config.yaml
arch: "pvt"
model: "multi-label image tagger"
dataset: "dead-leaves pictures: piles of overlapping shapes"
train_examples: 145000
image_size: 32
crop_scale_min: 0.8
horizontal_flip: true
translate: 0.06
rotation_deg: 5
norm: "layernorm"
norm_position: "pre"
hidden_act: "star_relu"
mlp_ratio: 6
head_dim: 64
fused_qkv: true
qk_norm: false
parallel_block: false
inner_norm: true
patch_size: [2, 2]
depths: [4, 8, 4]
widths: [64, 128, 256]
num_labels: 33
init: "kaiming_normal"
residual_init: "none"
optimizer: "muon"
muon_scale: "original"
learning_rate: 0.037
momentum: 0.95
nesterov: true
orthogonalizer: "newton_schulz_5"
adamw_lr_other_params: 0.001
gradient_centralization: true
max_steps: 5000
batch_size: 64
epochs: 2.2
lr_schedule: "cosine"
final_lr_fraction: 0
warmup_steps: 250
weight_decay: 0.03
adamw_weight_decay_other_params: 0.01
Rows from block 10 of a small multi-label image tagger, named by matrix and row number. Rows with one number belong to one neuron. Each number is 128 + 32 x the weight over its row's rms, rounded and kept within 0 to 255. All counts start at 0. Numbers have three digits each.
Before each neuron's rows are labels from the 100 images, of 14976, where the neuron reaches its highest value: "responds to" is what is common among them. Only what is clearly more common there than usual is listed. The data: dead-leaves pictures: piles of overlapping shapes.
# fc1: MLP up (model.blocks.10.mlp.fc1.weight, 768x128), inputs 0-127
# fc2: MLP down (model.blocks.10.mlp.fc2.weight, 128x768, transposed), outputs 0-127

responds to: warm
fc1.609:142167126108122134125165111148153096144155127122135079127196173110105052132121147091133137107169093153156117119150096206130127181069179138152113081120088125166095127127125115140069144088129082057073110109120106159130170144132164101165104165140123070123088155076163123128122075067156136143171144142094164179173127141151078141146119175113113126109164103157193134120132049160169142109084
fc2.609:091154186147146137095137125190101131118131198127067111109189085143136147115076198160175082152090145174118041108207155079124122096114120162154127099134137095103156104122130164097118133138085160098145142135154094147130141092095138155170100126150153117147126089078083127048184127184107181111140172123122169146114158148148058145129105149104175120111110151130115126128163080173133140119112

responds to: pastel
fc1.23:081147141159078131154111105146138105073140151104182109099101150102080100139118098122140086050121160155126116095125122112196113095121174181110146137142153168144122148151129140134106159123144101108117133146133143124064124138136187108103156088167078104145208160123134109180126153146082166102120079100158107149141103211181158137131206140114155133147076079167115038096109130141161182157150
fc2.23:102072178164130105133110115161120114118087190149110193103115114151072083112146136105127098132082094150167061124121138097126107117160169078133156109116159113143136184113096162139091108211180088137079147125112144108104118119100106103175161072114132112169125188089164095093100115108057104145175150110122135174154119118134102159073144126100136171205111192136094180110122102085144157137104

responds to: grey; small pieces
fc1.647:140128141115174122127099080148120099113111099112092099148136089106128179112149135120133126108134145169115207164067118050129149081169089159181130127105110069109092141120068144149148134078171067139115155133090114177128182143106150116117122159150106166093114118154113140143185135144146104137093091121131118148098172153211076085122114200091149168164101181083189081153180135168138113144146
fc2.647:140081126098157164149164144126089159145137109088151104134130092099105130122135138152158131103155125064125142155153172128148071075181133121116163152103111132167208076129154117132145135134129086122137104102091064090166111159150132121126163148138101128070137099130093132127134049097145098198159086176184127074122124155109181136111151117172129105140088005128126174186129119105126187154127

responds to: vivid; shaded; large pieces
fc1.751:081108115142102162173159138188162188067058121105125156115151127168174101125156137170130151138106109142099163165131191112105117163165123135069118143146137126127121163117093111132175119087125125083106147027185094179096132118163126150132151117102147106109086091051128142158110103158136112120134178153093130168100177089117162076114153105131022149140121148098120133121123155156105082167157
fc2.751:094071143050096140168178137165143139162115111116106146086140147135151080142127096128159128160061083143144081075113130144164146147183109092120141138122149082126108119142114101116176125092161121053072177077178081132115083134204179189058199107121146156130120149110143140123114143149101130150105140177088159132169149115109100134116148114130088086105148213121126115115098117126092112153161

responds to: warm
fc1.28:150172187107082083174160148077199101165163077162123103099151161137110127084140130139123133145112155115147169139068172161133109145095111078076170078075132101114145114115133147154117122069163111142131150150067137121073091180159126108083085110165192113086169174175122123126151144101093143141154106097194141104124090087127150149129062120137121169120148113180106165168116088136077160122140
fc2.28:105158190119099115160144084137104104092140127118108050100098146165105126101064166173131107135104134126075145145145192134108133123161120137083134112171137079063109130083184112107125136057107155132153111158154132115151140125093103178160091158163218101075182112098139108141185117117132163109157094151059122124151076113135151163176103109140128117175121126140136138183161089124185173155084

responds to: pastel; large pieces
fc1.320:169130148100147139145195128095124128131155143119123131094049107125202151149120139102076122109091167126080126174129081160183177113219139144136142086132127117143074147129106094147150056199140137165161137154136125164115084074134118113091157133108123127114130156149176115169134156102114125069083126166188101113114129156109146149127162105112138096148055102120114090050173099064122152153131
fc2.320:149078120103123129127108155149109141163114082105141156137127131135125113083197121131148165114080115138127171058123148178086076106113147114099120115199115157121090097134109108139138081074171073080161170086145145119188089119082136172159168123162118128120169126161130129166133144205172079118150113071074130178154088130161129115170129166085150105130092069079162100164118200108127148156101

responds to: vivid; shaded
fc1.486:150087095193134141125078158121164219098177119132131135098176144115072143121110065129112142126112109105171131086114149120144071169182135140081122153160120129067103067122093193155151196092128123103155123156098127173126197183132147090105073121103148084140120087098111153144073120123123157187122131105127146170111132141119124086085108143131131184136151129067146120093111195112100162117147
fc2.486:116143170063093140129150097128142102105085143045081125095167148161134085091119116166199112100120139158098145100141128176125173163088155125142101123162166127075119167158130125136143118112148141069153174169100119127139126093168196147107114109197117098126129141125134142062097169112083145099084163073085170107090116132191150153138131206158147077104132178088139102126091160177131131136093

responds to: pastel; shaded
fc1.121:118136105167150144079128109070079165201162152118151110118077121180129132124129170098107119135125109168149086129122117099133076105191155162063146070134092178141105177087156127165103138114036128102111116154140189103148123136101050139150153140189150152093092114128132105203187107157187108137131097118105063131127135128162146115070163108116121128130129102093152134123142141071098169106136
fc2.121:103122113197163112088177117106152126138175155148175117117079076080139150164123163114133153174169120104116123140168108123169103109112144141126165160136060138164151139127156147114152112117050116142079142171117156140095080101127074074109178154133104142142123097129142115138167123167116116130143154088110124180113146131136109135107176036172174153129156069146111187087080131056215138147106

responds to: vivid; large pieces
fc1.676:183187089100105142106095104139120128126124097088097170097110143156119129194204083065159138110154136140110123160178029119151089127093163112119136169219137101094171112180129133146101109106152150111156134115105136128116099126132157127143108122170093122137132135154145140162184084144064094100098098085129121067100152199092157090089140134147162126138158073091141125145090170151142118175158
fc2.676:161140163107101131099112179146158147083107152150143098182102084100144092152151096135126113100121090130174091154143092138173214132183141147132137108121107152092169121121062165199203157189148105187158071158101156134113108160077132118100130092068149118162156126074141101130137141109172069075115093151091104061111105157135120109103161181085117118115166117160141104126113169120092113114118

responds to: warm; shaded; small pieces
fc1.549:136107164070147133141193132100160142093105209109098141119108121141141089050109129139097125124114120111101115147113084118173136119138167156142117096177191077141169150130153080098151058098113170114168129073099205132097129151097156099121113142190100139103172100089174118119169111132125152096110108140128134140108113166130224120196136142130053084144090148141132102108103137145178121145079
fc2.549:065092126123125115077094118124151149098130135153115160143156140109099198114132220147118118107115147144105200157135127106089149124130151170046137117114081182117092157100128083111151177137129069118154114136092142162162064128189163155178123182136140119116108118141152114183120116134162116074121168103103143180114189077138120126141158079075156140142113044108130163139112082075131128148106

responds to: pastel; shaded; large pieces
fc1.757:140178139083138154186107119150124142122069074180136077065135089062193073141110120087146131118119150114151101102130123142093166195210172113157141102143096131061145134113155217153175138137152118072100091076142079087125109117173141119112100070120119110172106156114149133078120198111108125155110163088136159130145117131161120110114095187148130145126075150115146135123141131150108114128102
fc2.757:149129151101139129180089127114136148127132114155114161076134092052155110125151081138123133089077179085101102122065130107176169141133172112145178163086061137126155151106143156189198133155133143142120114097121143062103146124107113128161202134121170172132085097165083156107115085091128075097169104097156184164156117162132123115115086129181121152130145118154074109167091095082097162189138

responds to: warm
fc1.298:139143127103085139121177077153147046141131128069174112087192145172106150179117121097172080123116125142121121105155120158146152166100119120123096147106087179192115110123133118130144178090120093091124102128151095110138096154097150140124130143107090110098152162125086150078088124178132086183150140112150073116127133097180041087111141105091125158102163114144162145206194101086083154187127
fc2.298:101054157136180082087134154106168124108109124139101161129143135083114157114114168180161135149162108148149147072132093146155144121160191122078094114151109134190108061100112162110167118118151126122176091204159207151052110176093126127167099145123149132090091119147171122158099102125155141132093157107090117109106117139060118081165178096156134164185106166131118165150161128087117180132109

responds to: vivid; shaded; flower
fc1.327:133118093099144162109111126118153159165137104118070140096131132132087104178121076126084117123106135202136077138169127110156105063126180081172181115116132083134160139133189113108122113126193141122137111170068132089136093153179176063172120139139141101209116161088110177152084162085131160173092078144159152176126162177133135113075105113091088104135154088143145123104153079145091158135116
fc2.327:132153110092122164109123072185102140103172134135137154118123143117183103116131141105152112101111131162146144127152146141095130125195149153161223092155106174131132117084056120136144048136167052143148141082137085118133073121165115186119169085106127109074136139138156120125153187213129102026111114090102126130150115118160140100160105173127169092144170141083116074098129113117134129124124

responds to: vivid; shaded
fc1.284:099101139174133130145137177066123119065088201141130118150164147137167151135117129134143117145130101114171040144077156109095150160122158179077099191115151097136191174102120134122159205080129126140127066095097107137128106112180138165112121125125106067103088136150106117123124145162099109136166203104148115172113157046111118150128076157109070140141133094085140166166121072135141128115125
fc2.284:116163194090117126168162078139142078179133144121124078113111126129133093131039100159153140142084164130121090073142108167076180080186120125128136131116071075120117186131098098123160124079122104113141173104164132113147120106136206194113167093129124132128148134156130157101121148146198133109107145170125150204185108067136111123190140075129096096119111134100118072143137132107158146163148

responds to: vivid; small pieces
fc1.585:101181133132141101154118114118144099129042113101112155129140129162074138119145088092081092072123133144123160168107080163133129149137093096123125137110127092091073097148113132172147127054093167145140100119132162127196095107184089108146090131108180113168146174158181143101163119086124102055161156079130133099139136136173126152162157095139183121134180126166149160136112135164098236164148
fc2.585:211119117161105112105033150159095104105144131142143113170104109143153188197161086093145116143126086127113105066170111086126133126126153183158091161115097110109176055115165117095097129174115120136138143151192115155107159138182125122133130111094087122138108121074088131136147082078162144105091148183184102172116120097069143109082136138124154151147106135155171121095105096126108099201160

responds to: warm; large pieces; shaded
fc1.564:171117141177080163138074139125108116130171085127096117150065186148118157134101100121141146133197124092102147114058163114138096139156103157111096174143084099114125164116119144087094128171060082142157132080139137126084103185100119178155090199163177076099109123147148100136138054101150158100136098129186146110109166163112193134145138094184114120167095103132139118097111184134090164147136
fc2.564:136115101134153069075110097138120135121137123160111160082163140121082166140183158175079153108068087175142133139121099097123180079120144171134150121125104182123149102113150150159138154074129191108134116189154097134173172060171084111202127135126147148128102147141111161099101144114101125162151112161137131086118093186141062162134090129177117103139094132110090152151137051096102064082080

responds to: vivid; grey
fc1.543:108135088119168067118122200099136133154124101108104193126103055150153169066151114147076153128141118093117134125084098162176119151123150114106106152083186190167103062097184162124139152173163131104164133158164106117130098116117145071086117095114122188159131113165128129190146178114109124117125105096122097057115133111129174085139135161183129185095116114160115095145115176103123059140147
fc2.543:086149174164071104144101087093140190101092159159121119151170073117120069057107128192147064166123122160132117072097169110082159078197128138126159111130100163113131089095090123162154108151149128161125102093109166102141197194127115135167122117098133098113140086165116148144170089146091188110131144135130161136201131140120144111120092117070130109180114172092096130107169138079125130109124

responds to: warm; shaded
fc1.705:113071071127093104113116068148127137174139141110135160098221145152134097078096101152068109205121159081182134146146117127193129123114112097183142106147123170099106115125122117091127152136158144154061126127176124112164210121112093165154116120105110112155123131111136166133110127144047139140170141155144175144117123189129092130088080126156119224120120140136093114104152122099068150161104
fc2.705:151087114120118057103133126129135146145088159132079137183157147107123134140131180131127135060153131116150170166122088067151130058147097157105105091139141056152108073106122200165143133132109126185114117150157100095173148092103150143153095172151190119090110126135116133070168132104104167160095108053116163150122110177110182111089186071153141125093079102152126125141139097135156064145172

responds to: pastel
fc1.295:055076127161086123157106108110109080132117124111085151101156170134087105068090112100103139157135173133067114159108087103111141152169175132115169142082165149114178125104128131149118051110095106070169149091195127161106163157157185187098127145123071169083121176152162171116080116121134165126113200134145125112134135120124107130134106079162099126158141143154110109125141144215117186123108
fc2.295:082143096161145134183083104147140145099152143144040131147107165147106169128095120134142087099082169131074143077131104151183139118142153117165123161065118141155125099145163165127095105095110143120176114118144136165116147114127089210083143133140087038064092153121102109137071102136124129149144170196139138107146160108134161155178031161124063135144088179155147158122148136136149130127138

responds to: pastel
fc1.88:122091093101109148131128164177120125125131146153096100114176152136134132113144160137162103072067146063202133097123083078104098082101068174209106145166173100079154159121181146145133147144104126128130178119146065124113093134151141193093150116113065113147080118095091139174176118185075168110099072108113116125162129168128132126141133110162128187115136103174146130111143105125102197130159
fc2.88:137066172146179139135116036155113079125102119135085100165105186165091144165127112115097139162135161118094129164112137127154134089121133097142204126190154155094146105149091148132126085122126113111108088137133178097135195165145109080104137086118173147102113134122126148067153151076165146173110069132162110118138146099120190092144085098123137080180140169097084122133144126124180097219146

responds to: pastel
fc1.36:121143113142150152092132153117145133090094094146137145163074166120191115145154054183082141158139130124127136111126128137112058054144142169092115062172084126127135181105160125138158086153075132172127130193100173081095106076132066131123163109153159221059103127121149079179155134118183152133127152112111101161171133105106134133195153111133140106134087083106100113131156108127149149104136
fc2.36:150183176106156145118116102168174093086087122124150157162120110119159108097129121132155141108161119047109165090064119160181149120174126138086164078155123108152110119161115124165086078150147091182136101097087213174098126125124127089142124143141183133133117147149161161126144163116174050044097126103124039096168151131138138170096122153077115118160133132174085165152132102121152123115123